Rows from block 4 of the text decoder, named by matrix and row number. Rows with one number belong to one attention dimension. Each number is 128 + 24 x the weight over its row's rms, rounded and kept within 0 to 255. All counts start at 0. After the name is the row's rms in percent of the matrix's.
# q: cross-attention query (decoder.blocks.4.cross_attn.q.weight, 96x128), inputs 64-127
# k: cross-attention key (decoder.blocks.4.cross_attn.k.weight, 96x160), inputs 80-159
q.65 085 [120 136 151 135 174 131 108  63 124 108 155 101 158 184 111 146 146 161 129 100 130 158 165 128  88 106 162 139 118 155 129 131 109 104  96  96 114 136 143 128  88 108 104 137 153 136 116 124 148 108 150 147 142 138 105 134 126 121 135 133  87 159  73 165]
q.66 108 [138 141 105 135 141 133 152 125 161 148 165 116 138 129 150 138 166  86 103 133 107 145 156 131 139 162 147  97 141 130 161 124 106 104  95 132 111 157 140 126 149 134 136  86 130 109 129 154 140 126  97 141 156 136  89  87 147 134 123 134 114 133 135 112]
q.67 111 [148 157 121 120  86 123 140 129 151 130 107 146 101 135 129 150 173  94 111 122 151 176 148  94 133 165 103 112 140 172 132 111 131 118  99 146 116 147 117 123 159  73 141 143 111 128 121 129 127 100  95 121 163 129 132  99 187 107 154 153 120 147 152 130]
q.68 094 [146 106 129 128  70 104 120 150 115  91 112 122 122 134 123 123  81 145 109 146 174 143 165 104 105 105 127 124 108 121 111 147 158 185 157 141 128 119 112 137 113 115 141 158 129 163 127 112  90 154 171 104 154  82 109  99 139 102 155 140  88 123 101 144]
q.69 089 [140 140 134 148 135 134  87 107 122 107 148 113 147 113  87 122 159 124 164 135 110 138 182 132 141 174 110 132  90 104 137 110 110 109 118 123 115  96 124 151 130 139 162 114 167 153 146 183 121 161 129 121 132 170  90 128 126 129 130 111 118 135 108 108]
q.70 098 [125 125 109 103  89 174 105 150 151 109 168 129 105 141 162  95 109 150 127 103 128  63 140 111 176 136 120 170 101 101 125  92  93 105 170 175  71 128 125 148 133 103 156 110 114 133 130 144 115 123 102  73 115 168 153 128 155 128 132 161 126 125 116 104]
q.71 119 [110 132 112  96 168 159 136 134 114 117 169 137 117 143 109 125  96 130  92 159 153 122 160 119 144 161 105 115 139 103 110 120  86  97 147 143 108  97 129 137  94 159 149 120 140 140 115 128 159 152 145 100  73 140 151 130 102 131 128 116 147 121 123 130]
q.72 110 [107 135 145 152 156 100 147  94 125 122  74 122 155 139 145 168 111 145 105 154  76 104 106 154 146 111 123 143 169  87 122 123 178 174 177 152 122 171 165 120 147  99 132 193 127 157 134  94 129 142 126 157 117 113 134 157 111 124 126 128 130 136 130 133]
q.73 082 [129 153 129 110 116 115 113 133 110 140 147 122 163 134 135 111 165 123 160  78 122 189 178 126 114 128 149  99 121 153 138  99 130 139 105 143 125 109 102 114 148  96 117 163 144 129 147 144 132 156 140  96 126 168 162 134 162 123 186 137  96 100 131 101]
q.74 085 [164 162 103 138 119 107 130 170 117  99 123 147 108 107 170 110 130 135 126 101 113  96  97 112 168 118 139 137  98 120 121 112 170 130 154 166  97  91 103 122 141 112 201 146 109 126 124 103  98 133 129 115 158 118 114 137 144 165 151 125 122 164 110 132]
q.75 104 [166 131  81 145 123 151 153 135 149 144 165 144 167 156 168 121 132 151 110  94 110 141 191 127 127 150 177 139 106 101 154 127 110 109 168 143  74 117 124 160 142 109 109 154 147 131 143 129 128 136 125 132 109 124 138 122 161 108 149 114 104 107 100 129]
q.76 100 [171 117 134  94 104 139 117 110 129 122 125 134 101 150 150 164 126 148 123 105 107 124  95 121  90 103 125 147 132 116 129 179  88 124 163 135 155 197 152 144 166 156  82 112  91 115 105 117  83  87 106 145 162 117 122 129 145 125 127 178 177 154 142 121]
q.77 099 [159 152 123 114 107 131 118  91 138 139 113 128 130 130 156  88 172 116 128 109 172 136 151 131 126 147 134 162 104 177 118 158 177 125 102 108 149 118 104 149  99 139 104 117 132 129 113 156 106 132 121 120 152 124  92 132 136 128 145 162 101 178 139 134]
q.78 088 [106 105 146 138 121 115 139 107 100 134 122  98 129 153 112 165 118 111 147 178 112 118 115  97 119 159 112 136  90 109 137 145 102 103 125 137 165 160 162 143 161 121 112  82 117 131 106 182 101 116 117 160 172 135  69 141 128 113 110 145 153 142 100 145]
q.79 087 [102 154 161 152 110  96 139  89 132 150 138 115 185 104 121 137 149 135 142 157 111 144 118 141 126 145 111 141 129 145 162 103 141  97  86  98 139 134 153 116 123 105 110 119 131  95 153 152 103 131 105 141 120 147 138 154 118  77 129 126 154 127 106 144]
q.80 125 [166 121 114 130 121  99 136 146 134 127 150 124 154 113 142 105 143 123  97 115 120 130 138 165 145 133 172 106  71 133 163 108  81 129 105  99 135 122 125 130 121 144 124 119 124 141 149 172 132 124 135 129 145 145  86 107 151 118 121 110 110 105 134 139]
q.81 120 [120 122 132 114 138 123 124 120 136 128 130 122 130 137 121 120 157 125 102 124 152 139 168 125  80 139 125 106  99 157 154 121 145 137  85 111 113 160  80 139 123 123 117 134 149 167 132 129 120  89 148 135 158 114 108 121 107  71 130 173  84 140 136 120]
q.82 108 [127 152 120 161 171 122 160 122 149 116 169 102 163 138 120 126 119 116 150 159 105 150 156 116 127 173 130 123 104  83 152 121 148  81 119  99 117  92 141 100 115 129 144 151 149 145 124 143 169 151 141 143  99 180 116 129  99 130 107 102 136 102  79 134]
q.83 107 [113 103 113 112 110 149  88 139 131 114 158 142  84 124 125 125 114 177 149 118 122 113 152 123 113 149 113 157 104 138  98 138  82 128 131 158  93  95 142 113 115 134 106 117 106 114 122 153 127 149 144  53 112 144 152 123 137 118 157 122 134 161 120 109]
q.84 102 [119 116 135  95 145  84 133  68 150 153  89 100  72 157 105 175 114 109 112 125 136 115  99 141 106  90  96 126 174 144  86 171 118 162 117 137 190 133 135  87 124 136  87 156 131 118 135 162 151 106 152 158 140 114 132 101 113 144 162 120 131 160 152 122]
q.85 102 [149  94 150  85 113 101 119 134 117 143 133 104  86 148 133 142 132 162 135 111 121 106 120 100 141  93  72 151 110 145  90 165 123 128 141 149 120 143 169  95 142 135 157 124 107 134 122 134  95  98  98 110 160  82 174 137 109 135 152 173 111 168 137 121]
q.86 109 [115 136 113 124  91 175 150 200 135 128 104 158 135  94 195  93 147 117 140 100  88 101 118 134 141 141 140 138 120  82 150  73 152 134 152 154 106 119 155 139 133 129 172 154 116 111 153 112 158 161 140  89 101 145 160 150 137 149 118 130 111  99 137  91]
q.87 088 [117 119 106 148 141 160  95  85 170 113 126  90 113 152 118 132  99 124 151 182 107 114 155 148 135 171 129 147 124 111 131 129  85 134 115 107 143 139 143 119 145 124  81 153 133 145 134 140 140 129 106 163  85 126 135 129  90 131 102 125 161 130 112 160]
k.65 081 [128 136 144 145 147 123 147 131  92 129 159 165 117 113  92  67 133 101 103 140 104 124  86 143 122 155 119  95 173  98 148 103 115  80 130  97 136 121 140 151 114 140 136 134 130 106 139 139 132 161 151 126 180 122  42  96 143 128 127 175 138 134 105 118 125 116 156 108 112 120 151  99 131 125 146 130 153 140  79 137]
k.66 097 [121 132 147 171 109 101 101 106 159 128 132 140 110 140 111 144 143  99 190 123 160 134 122 174 159 131 107 143 138 121 129  91  89 133 149 119 104 110 107 169 107 109 124 140 142 108 145 107 102 126  84 181  91 138 119 121 181  65 142 107 128 102 137 114 153 162 114 123 127 106 109 144 102 115 169 129 109 139 121 116]
k.67 112 [124 116  94 176 129 112 132  84 146 145 145 123 133 153 127 125 129 145 183 125 154 136 114 113 146 152 115 146 215 117 127 128  81 131 161  98 102 134 135 108 118 107 100 126 141 144 102 132 117 120 100 135  94 147 158 135 144  63 135 139 131 149 125 123 141 137 107  90 143 104 102 126  97 106 137 128  96 117 110  88]
k.68 096 [133 120 106 131 111 128 154  86 105 164 142 122 126 127 114 145 112 150 112 119 146 139 155 117  90  96 136  89 135 109 125 146 135  99 118  98 153 187 143 142 158 127 159 127  87 145 126 127 108 154 147 127 125 115 120 152  91 160 131 119 138 188 119 153 165 148 148 164 144 154 141  98 130 116  63 127 159 130 133 109]
k.69 087 [172 142 124 131 122 128 115 182 113  99 137 123 148 136 162 125  94 147  90 122 106 115 109 105 111 112 136 129  89 172 123 144 155 138 143 118 121 156 168 154  97 106 137  97  85 155 157 151 176 158 103 107 120 108  98 105 148 120 145 116 132  70  92 127 138 167  96 110 136 173 157 138 143 143 133 123 132 137 125 125]
k.70 095 [119 130 160 135 113 119 156 114 103 130  98 108 141 118 101 105 146 135 156 103 140 125 105 100 113 142  99  97 134 160 130  94 160 118 123 126  78 208 126 138 137 109 144 155 107 159 134 117 123  93  79 124 158 133 133 131 137 133  92 148 160 137  98 129 114 105  85 130 106 128 140 129 120 169 123 121 135 113 161 122]
k.71 119 [122 124 133  44  98 110 157 169 162 121 135 130 123 104 164 146 136 144  79 110 117 120 107 111 103 108 163 132 120 148 111 130 161 125 138 139 163 164 130 173 110 127 119 163 135 128 156 105 117 159 131 140  96 103 112 140 120 123 161 119 102  85 138 117 130  91 104 147 100 154 158 143 103 149  94 127  87 129 132 158]
k.72 124 [123 122  82  76 134 135  89 127  80 116 106 110 119 127 112 138 114 123 120 146 100 109 140 116 144 143 141 139  95 116 136 126 145 170  79 134 129 104 152 110 122 136 140  89 127  89  87 146 134  84 118  92 171 114 157  80 140 150 143 107 121 138 136 128 139 139 104 141 119 117 147 128 151 157 114 114 182 143 129 128]
k.73 082 [ 92 111 118 149 160 103 158 131 135 147 127 140 103 152  77 116 135 131 112 132 140 158 128 151 116 121  96 132 132  74 130 107 133 103 113 131  96 171 147 155  89 153  76 171 131 131 114 157 143 108 120 127 121 130 120  93 127 109 177 133 186 114  74 130 126 119 141 109 106 160 123 150 153 133 175 139 133 128  90 110]
k.74 090 [123 111 143 115 149 128 158 112 102 135 126 116 153 131 139 131 155 160 150 145  98 124 152 141 138 117 126  69 159 143 160 144  87  66 105 127  88 150 116 132 117 110 123 122 136 138 107 114 111 139 133 107 128 164 124 126 130 146  85 151 151 194 136 162 132 126 118 135 126 113 158 148 151 158 106 160 155 143 138 112]
k.75 102 [106 115 122 132 106  89 154 114 135 135 112 136 104 201 114  91 114 126 161 122 135 137  97 123 142 134 132 100 115 123 136 106 108  75 115 129 113 151 128 165  89 102 122 129 126 134  98 129 123  94  34 123 138 141  82 101 138 115 148 122 135 147  94 126 127 149 124  86 121 106 130 101  95 175 114 130 174 155 149 128]
k.76 093 [124 135 137 137 156 134 140  85 116 133 128 137 136 139  72 144 115 124 149 127 163 107 162 113 147 120 122 161 162 125 114 135 119 114 147 142 121 141 114 141 171 138 143 104 129 117 137 111  78 107 134 118 168 125 128 114 147 122  74 143  99 133 129 151 113 111 144 158 114  72  99 150 134 122 135  69 107 119 125 126]
k.77 092 [123 123  90 205 139 107 147 102 150 147 176 141 109  97 123 112 113 155 172 142 141 135 134 142 137 136 103 129 160 117 149 142 101 121 148 101 123 113  76 151 136 126 134 160 115 154 123 137 141 177  73 124 108 123  76 128 147 126 127 156 142 135  95 132 188 155 129  67 137 125 100 145 113 147 127 136 142 150  81 114]
k.78 080 [148 156 143 151  62 140 100 128 124 135 117  93 158 131 165 166  90 125 153 129 150 102 126 153 127 136 132 110 123 154 126 132 149 141 146 107 110  99 123 147 172 107 144  98  74 123 127 133 154 167 112 126 169 157 102 115 183 196 107 157  97 107 127 162 156 160  96 151 158 112 124 132 146 106 148 129 162 134  97 144]
k.79 093 [122  93 148 143 140 147  72 164 133 122 125 164 108 116 139 121 174  98 147 150  92 126 126 119 126 131 116 111 159 115 140 125 143 157 103  88 142  72 126 130 117 174 103 136 124 131 143 160 135  96 151 138 131 159 130 118 122 122 155 134 133 116 122 111 105 121 104 111 109 132 146  96 131 129 150 153 151 133  90 119]
k.80 115 [138 137 162 188 134 139 162 118  82 105 133 144 138 121 185 114 120  93 139 121 147 178  96 118 120 108  91 103  87 127 193 128 117 168 130 130  86 124 105 103  74  81 157 123  87 156 106  96 111 121 110  99  96 139 106 125 123 134 172 129 150 128 102 150  87 148 154  77 130 160 113 129 124 139 152 140 166 165 123 152]
k.81 121 [126 117  94 197  94 144 166 132 130 121 160 124  93 145 137 131 125 133 169 126 170 117 187 131  77 127 129  82  94 121 159 142  73 122 137  95 166 165 128 105 111 141 125 117 102 154  99 110 125 157 126 109 140 115 138 102 142 143 145 133 148 133  85 152 136 150 121 140 128 114 118  95 132 119 155 125 170 171  69 133]
k.82 097 [111 151 137 124 119 130 124 151 113 138  97 158 122 123 199 116 148 147 109 145  85 156 135 151 116 146 142 151 183 118 137 137 128  78 120 102 123  98 149 168 115 130 118 127 105 116 115  99 119 127 126 168 120 102 130 129 128 134 135 115  86 111 130 111 142 120 117 115 135 156  94 178 170 139 112 149 115 160 103 169]
k.83 109 [133 126 148  97  98  81 174 138 148 129 138 142 124 141 139 140 158 143 109 104 130 162 110 113  65 112 148 154 152 161 107 101 120  70 143 115 167 173 168 115 142 124 153 145 145 153 134 116 100 170 126 125 149 113 129 116 132 133 112 115 140 129 119 123 114 106  80 142  62 122 132 116  97 160 121 134  93 134 131 110]
k.84 097 [149 126 114 115 150 116 112 119 102 105 143 125 147 134 108 114  70 130  89 146 119  98 131 139 147 159 121 112 148 126 101 146  88 119 111 121 173  71  96 130 126 141 138 119 179 118 164 101 136 133 131 111 126  96 110 161  86 127 108 117 110 107 177 121 136 157 136  95 177 128 148 141 119 162 129 125  79 140 140 120]
k.85 100 [124 152 125 171 138 144 123 122 116  99 136 126 132 109  97 153 166 178 170 166 129 119 146 136 134 117 104  88 115 156 145 124 130 130 142 116 115 149 146 122 169 130 125 108  84 132 129 129  99 163 157 113 168 164 143 134 131 182 106 140 154 131 156 146 114 121 115 131 102  99 104 109  93 126 116 123 102 114 120 120]
k.86 113 [123 129 126  95 123 112 146 114 100 128  87 145  93 139 118 105 138  99 124 155 107 138 109 147 160 158 103 168 137 122 122 101 100 127 109 151  97 137 125 147 126 111  99 121 140 105 104 140 132  96 108 132  97 146 159 109 135  74 126  68 153 132 107 113 138 106 131 160  89 123 121 138 175 130 148 130 147 111 166 126]
k.87 085 [105 147  91 111  92 119 114 137 119  67 110 150 145 163 116 132 114 134 109  90 143  97 138  98  88 153 124 174 130 117 134 147 169 120 102 147 126 133 128 147 135 134 111 153 133 102 111 146 114 111 124 143 132 103  95 126 103 145 150 156 104  88 117 102 164  66 137 165  81 112 154 126 132 173 115  71  98 102 139 148]